{
  "crop_scale_min": 1,
  "targets": ["light from"],
  "norm": "layernorm",
  "bias": "all",
  "optimizer": "soap",
  "beta1": 0.95,
  "shampoo_beta": 0.95,
  "epochs": 28.8
}
Rows from block 5 of a small image classifier, named by matrix and row number. Rows with one number belong to one neuron. Each number is 200 + 20 x the weight over its row's rms, rounded and kept within 0 to 999. All counts start at 0.
After each neuron's rows are labels from the 100 images, of 14848, where the neuron reaches its highest value: "strongest on" is what is common among them. Only what is clearly more common there than usual is listed. The data: rendered scenes of toy objects such as cars, trees, mugs and chairs.
# fc1: MLP up (model.blocks.5.mlp.fc1.weight, 480x160), inputs 0-159
# fc2: MLP down (model.blocks.5.mlp.fc2.weight, 160x480, transposed), outputs 0-159

fc1.103,232,193,212,217,201,217,212,210,175,220,178,180,207,165,207,203,173,190,183,225,205,227,224,176,219,201,185,199,201,192,187,190,191,245,232,197,173,182,190,203,199,187,216,187,222,184,199,192,186,212,182,179,221,238,186,231,189,205,159,192,185,197,201,189,185,144,194,192,180,212,193,195,187,200,205,209,173,225,193,184,181,169,212,155,220,170,195,189,213,185,196,163,196,186,200,194,162,202,184,219,227,207,201,215,187,198,228,172,197,200,197,186,162,185,191,214,185,210,207,236,205,215,216,190,193,199,165,178,184,184,234,227,215,199,223,201,211,203,256,178,159,161,200,177,206,186,181,165,158,206,192,213,219,192,206,168,200,178,205,160
fc2.103,200,202,229,238,184,220,200,253,187,190,191,178,192,218,150,198,232,221,216,192,203,199,189,172,199,174,219,172,205,174,199,232,234,170,187,188,252,207,199,203,197,196,185,216,199,237,208,193,183,165,180,181,174,187,223,179,172,192,190,206,227,184,197,203,207,187,216,205,194,201,181,195,229,196,193,223,234,218,187,244,211,203,240,192,192,226,190,198,195,203,229,230,209,224,203,185,218,174,203,191,175,199,202,210,187,170,203,209,200,202,187,190,161,197,204,223,205,211,221,180,184,186,211,199,201,232,182,195,228,220,202,206,208,208,177,214,157,186,168,201,225,175,234,221,185,215,220,221,237,179,215,207,160,212,222,205,204,221,171,228
strongest on: light from behind the camera

fc1.258,193,181,238,216,172,147,163,211,218,190,189,229,163,198,211,184,197,178,177,194,206,224,236,227,194,225,185,190,179,204,194,203,227,164,218,209,212,198,164,194,225,182,211,189,204,196,212,192,208,193,170,204,183,166,223,217,200,213,210,205,192,188,179,174,175,201,235,212,183,184,191,204,212,181,217,183,175,220,209,219,202,199,183,215,212,234,218,143,219,198,187,213,215,202,192,173,181,189,223,244,212,184,228,153,171,197,187,237,209,197,183,182,211,181,222,211,201,184,218,179,213,210,213,189,220,225,199,214,219,191,218,213,177,189,158,197,220,192,165,187,184,186,184,199,205,195,184,188,240,163,203,240,218,184,213,193,214,191,179,224
fc2.258,195,240,222,193,182,223,236,215,221,196,247,213,210,203,219,187,174,208,196,223,186,196,174,218,216,197,189,181,229,183,202,232,209,211,191,194,214,209,224,169,170,196,193,189,185,219,189,188,195,226,193,199,222,200,218,242,200,199,206,196,209,170,186,213,195,228,192,200,230,222,201,184,197,227,199,169,186,180,231,150,193,212,216,215,198,188,187,174,183,271,225,172,196,179,204,226,253,198,195,198,183,195,181,199,231,202,202,204,252,206,189,211,215,171,217,185,227,211,212,231,182,216,178,193,199,209,231,187,216,226,200,199,212,213,160,169,206,216,204,177,177,177,196,218,214,215,207,234,204,218,211,203,185,220,206,172,192,171,213,196
strongest on: red object

fc1.14,149,180,181,215,193,178,199,176,176,186,215,214,249,184,171,197,200,231,197,204,178,171,226,187,193,213,163,179,190,179,176,221,216,185,226,218,204,186,197,199,200,215,187,184,199,209,182,207,202,204,204,246,205,191,230,176,198,189,195,220,225,221,174,231,186,249,165,200,213,197,195,163,215,179,224,232,155,188,186,218,184,189,198,193,208,232,213,193,206,228,175,197,201,158,197,239,194,223,201,206,196,187,224,223,226,169,224,204,208,163,195,195,184,184,205,200,202,194,208,191,219,195,204,209,203,195,208,213,219,219,170,174,205,167,219,213,159,176,190,210,181,190,204,206,227,197,179,211,196,199,196,223,211,249,172,180,203,164,196,220
fc2.14,222,173,232,148,211,188,198,194,173,184,169,229,201,210,219,217,204,185,222,196,232,204,189,199,173,190,197,217,211,201,173,182,208,243,163,184,203,222,182,226,199,206,181,177,205,183,192,202,215,184,179,195,187,238,200,193,198,218,219,208,203,188,202,194,224,180,202,200,186,216,199,196,163,204,186,205,210,186,188,155,209,211,195,195,201,171,213,203,168,197,231,203,202,209,171,214,200,178,213,224,177,164,230,181,178,213,187,174,183,222,189,199,204,214,186,222,210,201,207,225,202,223,186,159,184,164,200,186,154,178,219,206,221,220,204,222,200,192,233,199,198,168,239,172,220,168,191,190,220,222,199,232,192,170,219,203,162,176,253,203
strongest on: light from behind the camera

fc1.279,214,232,206,222,218,211,206,229,170,224,209,206,190,258,194,190,204,192,184,182,171,205,209,199,219,180,172,210,200,212,223,245,178,186,212,187,213,175,176,242,188,200,188,196,215,211,222,200,200,221,198,185,210,200,177,188,219,214,215,185,150,181,232,202,181,190,183,186,188,202,190,200,180,185,196,215,231,198,224,189,211,204,209,232,229,196,192,223,172,185,213,214,165,185,203,189,202,167,221,202,195,184,174,207,203,210,197,187,161,172,209,205,185,232,215,168,190,233,226,188,190,208,189,222,166,164,225,182,154,180,196,197,169,188,192,225,208,221,185,173,184,179,227,168,176,196,193,185,213,196,187,168,165,162,183,193,201,223,200,228
fc2.279,216,213,203,190,196,181,195,222,216,205,211,215,183,185,237,199,212,178,190,194,215,209,234,187,182,189,192,207,202,186,207,200,199,197,160,223,192,206,183,153,203,171,194,188,200,176,175,184,190,183,226,224,246,213,182,205,194,187,222,179,222,178,181,243,153,159,194,237,209,200,223,210,224,194,212,238,180,189,251,194,202,196,192,228,228,210,220,201,220,223,215,188,201,184,184,211,244,202,223,187,197,194,232,186,207,210,227,231,206,211,198,199,194,184,189,187,195,184,228,194,200,167,239,215,209,224,201,208,226,183,177,190,202,214,205,200,163,163,192,192,234,161,150,207,208,187,219,185,207,194,169,202,187,156,209,194,212,212,186,188
strongest on: light from behind the camera

fc1.22,213,211,237,155,186,189,193,208,212,190,189,181,225,200,169,189,202,183,203,210,222,171,211,184,247,189,222,221,208,200,230,186,175,170,172,237,205,190,203,203,171,199,222,190,191,240,192,196,205,171,176,190,190,172,193,177,187,171,189,203,201,195,219,225,202,208,218,195,212,181,227,159,213,189,210,195,225,201,213,188,204,197,220,240,245,202,195,203,189,178,148,220,200,169,183,181,207,221,203,210,213,187,193,196,231,189,208,204,194,232,212,159,194,262,187,213,193,189,186,204,167,193,196,212,227,207,207,216,185,213,168,177,170,223,195,210,163,223,208,225,204,203,214,214,186,227,196,211,194,203,192,179,180,166,177,194,177,216,235,178
fc2.22,210,221,209,230,206,206,187,218,141,218,217,181,179,191,226,203,204,186,209,207,213,235,206,224,192,160,199,198,174,213,168,173,202,207,199,199,199,198,237,219,221,192,194,182,183,231,224,199,221,203,221,214,189,192,193,195,202,231,213,200,183,205,210,180,189,224,188,179,201,230,226,181,202,210,199,222,206,147,211,160,177,211,203,200,187,207,227,195,198,222,222,189,189,214,186,223,175,168,211,202,172,181,212,196,198,201,234,154,174,174,222,223,225,206,188,194,188,228,243,206,168,234,220,200,199,226,158,215,194,173,206,201,184,186,213,201,214,219,184,207,223,173,182,202,216,199,191,202,178,177,221,206,216,210,199,248,239,213,224,236
strongest on: light from behind the camera

fc1.329,224,203,214,213,236,171,211,224,179,195,216,179,223,218,184,200,213,235,157,219,157,210,199,168,187,187,165,174,231,191,201,204,198,210,266,225,195,222,190,198,166,209,208,225,207,170,213,194,205,240,206,212,199,221,195,182,205,219,180,180,204,208,204,195,222,177,146,198,213,193,230,164,202,201,197,190,219,190,187,163,186,193,193,199,185,206,206,170,201,191,181,194,226,194,202,191,182,195,211,233,209,196,208,181,218,212,176,192,182,189,214,220,216,191,181,241,166,192,208,244,202,202,198,190,180,226,195,216,177,213,218,194,216,209,187,205,224,190,216,222,191,171,207,205,237,183,181,237,226,231,208,158,194,225,214,217,224,189,211,209
fc2.329,226,189,187,176,203,199,206,191,174,191,182,170,215,198,218,244,219,237,199,183,232,194,178,206,211,223,203,149,183,203,188,222,201,208,203,182,201,210,185,209,193,187,181,202,218,202,221,206,227,209,212,181,217,210,178,176,188,208,165,183,182,179,189,162,198,227,228,190,176,187,191,242,187,194,218,236,172,210,177,232,209,168,220,242,219,218,211,172,176,218,202,196,179,183,217,216,173,201,163,195,218,181,240,181,219,198,214,175,184,245,212,205,180,200,191,212,194,192,161,206,231,183,179,213,171,228,184,214,215,201,169,164,196,201,199,181,196,192,194,205,186,193,231,226,211,178,198,180,196,203,212,222,222,201,184,184,200,246,165,197
strongest on: light from behind the camera

fc1.240,218,200,204,188,207,172,185,198,224,184,209,236,205,188,179,203,162,210,202,207,194,194,190,186,199,174,195,219,166,204,198,204,214,201,156,158,180,191,229,227,218,214,219,220,181,226,188,178,206,198,210,211,179,172,201,210,198,172,169,221,249,197,227,187,196,221,226,158,189,194,181,193,176,211,218,194,128,218,203,181,192,183,220,197,220,223,188,188,222,206,207,222,238,216,194,165,193,193,223,205,202,184,190,201,189,186,180,207,184,191,200,197,206,176,240,214,213,204,199,186,208,214,212,191,134,206,198,207,210,157,191,176,169,189,220,227,216,201,177,199,182,210,216,179,190,220,194,230,158,184,194,224,199,193,204,215,228,222,203,229
fc2.240,230,178,167,205,179,233,211,196,172,185,206,181,191,205,179,205,214,211,213,194,210,190,189,180,216,208,202,217,204,206,184,226,189,197,197,205,176,156,200,228,187,213,235,196,202,188,192,187,167,218,188,193,233,186,181,227,175,246,209,219,194,200,266,180,226,202,174,233,228,223,195,198,209,204,190,210,189,170,192,195,227,188,173,166,201,209,177,217,213,197,162,154,203,170,216,212,208,216,199,195,191,234,208,181,205,210,182,193,243,188,195,216,215,194,191,194,213,231,200,187,199,225,188,190,208,217,198,179,207,191,205,204,161,211,194,190,140,193,187,207,214,203,227,209,220,185,218,184,206,241,147,216,209,196,190,204,220,176,166,184
strongest on: red object; its colour: red

fc1.142,226,250,177,170,230,210,186,221,178,212,206,212,174,168,152,209,205,223,217,168,196,199,179,205,180,176,221,199,227,202,209,200,212,193,198,225,198,177,218,223,172,225,207,180,218,189,221,212,227,204,183,206,200,188,197,221,228,175,207,203,208,202,192,226,163,199,196,197,191,203,200,199,230,226,201,194,190,177,209,198,171,200,199,177,193,215,214,172,235,202,191,209,184,195,214,205,199,217,219,186,212,225,197,235,213,197,201,205,233,218,191,207,227,184,189,164,243,180,210,233,218,204,209,255,208,203,197,177,235,161,177,197,227,227,191,170,208,219,209,182,197,179,249,240,202,190,181,219,190,170,196,191,227,203,199,184,164,170,214,196
fc2.142,188,212,188,165,179,202,182,199,206,187,183,236,191,236,230,235,215,155,254,195,182,229,215,222,225,195,214,217,169,205,172,206,215,202,201,178,159,178,168,189,170,184,208,209,187,218,205,196,182,216,164,193,219,173,210,232,186,181,185,165,216,215,192,183,178,211,203,177,217,234,199,169,153,211,187,203,198,192,208,200,218,205,199,192,205,179,222,182,186,195,252,231,181,205,191,206,199,219,164,171,183,201,175,187,222,191,192,209,174,190,212,212,213,187,213,221,180,192,230,203,203,181,227,203,201,193,178,200,200,177,169,215,175,200,175,219,193,184,192,218,234,197,198,211,204,188,175,204,223,191,196,209,188,231,237,227,187,183,174,227
strongest on: red object; its colour: red

fc1.188,237,240,181,174,182,197,185,223,231,207,223,181,210,171,187,196,194,206,177,225,221,194,222,206,196,224,195,200,192,187,192,191,194,191,250,182,200,226,191,217,212,204,199,242,184,233,237,223,207,235,203,188,213,188,193,182,180,183,212,160,207,190,206,213,181,180,194,178,203,210,212,219,216,191,216,215,224,219,181,201,184,185,195,196,202,191,221,206,228,173,192,208,203,204,192,191,213,205,174,215,210,196,152,201,172,208,231,229,186,158,201,199,197,195,223,207,198,181,214,214,261,238,219,169,233,216,196,212,198,192,228,150,193,180,224,204,195,208,222,173,224,223,223,219,211,181,204,232,181,197,176,197,231,205,215,166,229,199,179,182
fc2.188,205,193,183,197,193,212,215,198,211,176,191,221,233,176,178,207,206,180,176,201,204,185,182,220,216,189,196,198,205,222,213,228,225,179,186,208,204,201,200,191,216,173,217,212,187,178,204,242,196,195,185,160,191,176,187,212,151,234,207,211,203,181,167,223,218,199,209,204,194,209,200,182,221,192,181,205,188,184,174,189,216,217,209,155,228,202,179,215,207,190,197,250,250,193,224,224,194,168,209,202,187,168,208,224,209,199,172,162,230,193,182,232,220,182,206,225,217,230,230,182,198,221,201,208,193,187,203,202,213,201,209,206,193,219,178,193,202,231,217,216,179,199,215,247,204,178,179,188,234,181,181,218,155,229,173,210,207,239,162,227
strongest on: red object; its colour: red

fc1.202,226,201,237,183,201,196,209,213,224,189,196,172,219,175,216,198,203,194,196,189,201,206,176,213,186,161,177,194,176,201,185,238,190,242,218,237,181,214,177,219,208,186,188,184,193,202,197,204,211,168,228,173,176,232,172,171,161,227,221,198,156,239,210,248,212,192,198,199,200,201,225,188,215,213,196,226,213,193,225,190,192,203,204,219,168,188,207,160,197,189,202,199,206,197,155,189,181,192,202,236,242,200,195,177,196,185,163,174,200,168,200,209,210,177,188,197,206,187,196,174,210,178,195,202,213,193,188,194,240,192,201,201,171,234,185,204,193,221,176,178,216,192,189,243,229,224,164,175,242,189,186,189,209,189,216,186,198,200,205,212
fc2.202,209,229,213,202,176,178,179,182,186,229,161,212,166,205,205,226,215,211,206,183,173,195,176,193,212,184,166,174,212,213,214,196,209,193,229,199,138,203,193,165,191,196,218,212,241,184,237,190,193,248,173,240,174,205,169,189,176,204,208,217,226,193,197,187,234,184,193,134,226,193,184,209,203,168,191,168,204,199,208,189,199,195,203,217,207,179,215,218,224,208,187,222,232,202,211,193,214,210,208,226,190,206,197,189,211,194,234,215,188,199,176,181,203,203,176,216,163,203,216,171,181,204,161,220,189,202,214,208,192,207,183,193,220,194,215,216,198,188,189,206,212,209,183,166,186,222,222,225,192,221,193,196,157,216,191,225,213,225,171,204
strongest on: light from behind the camera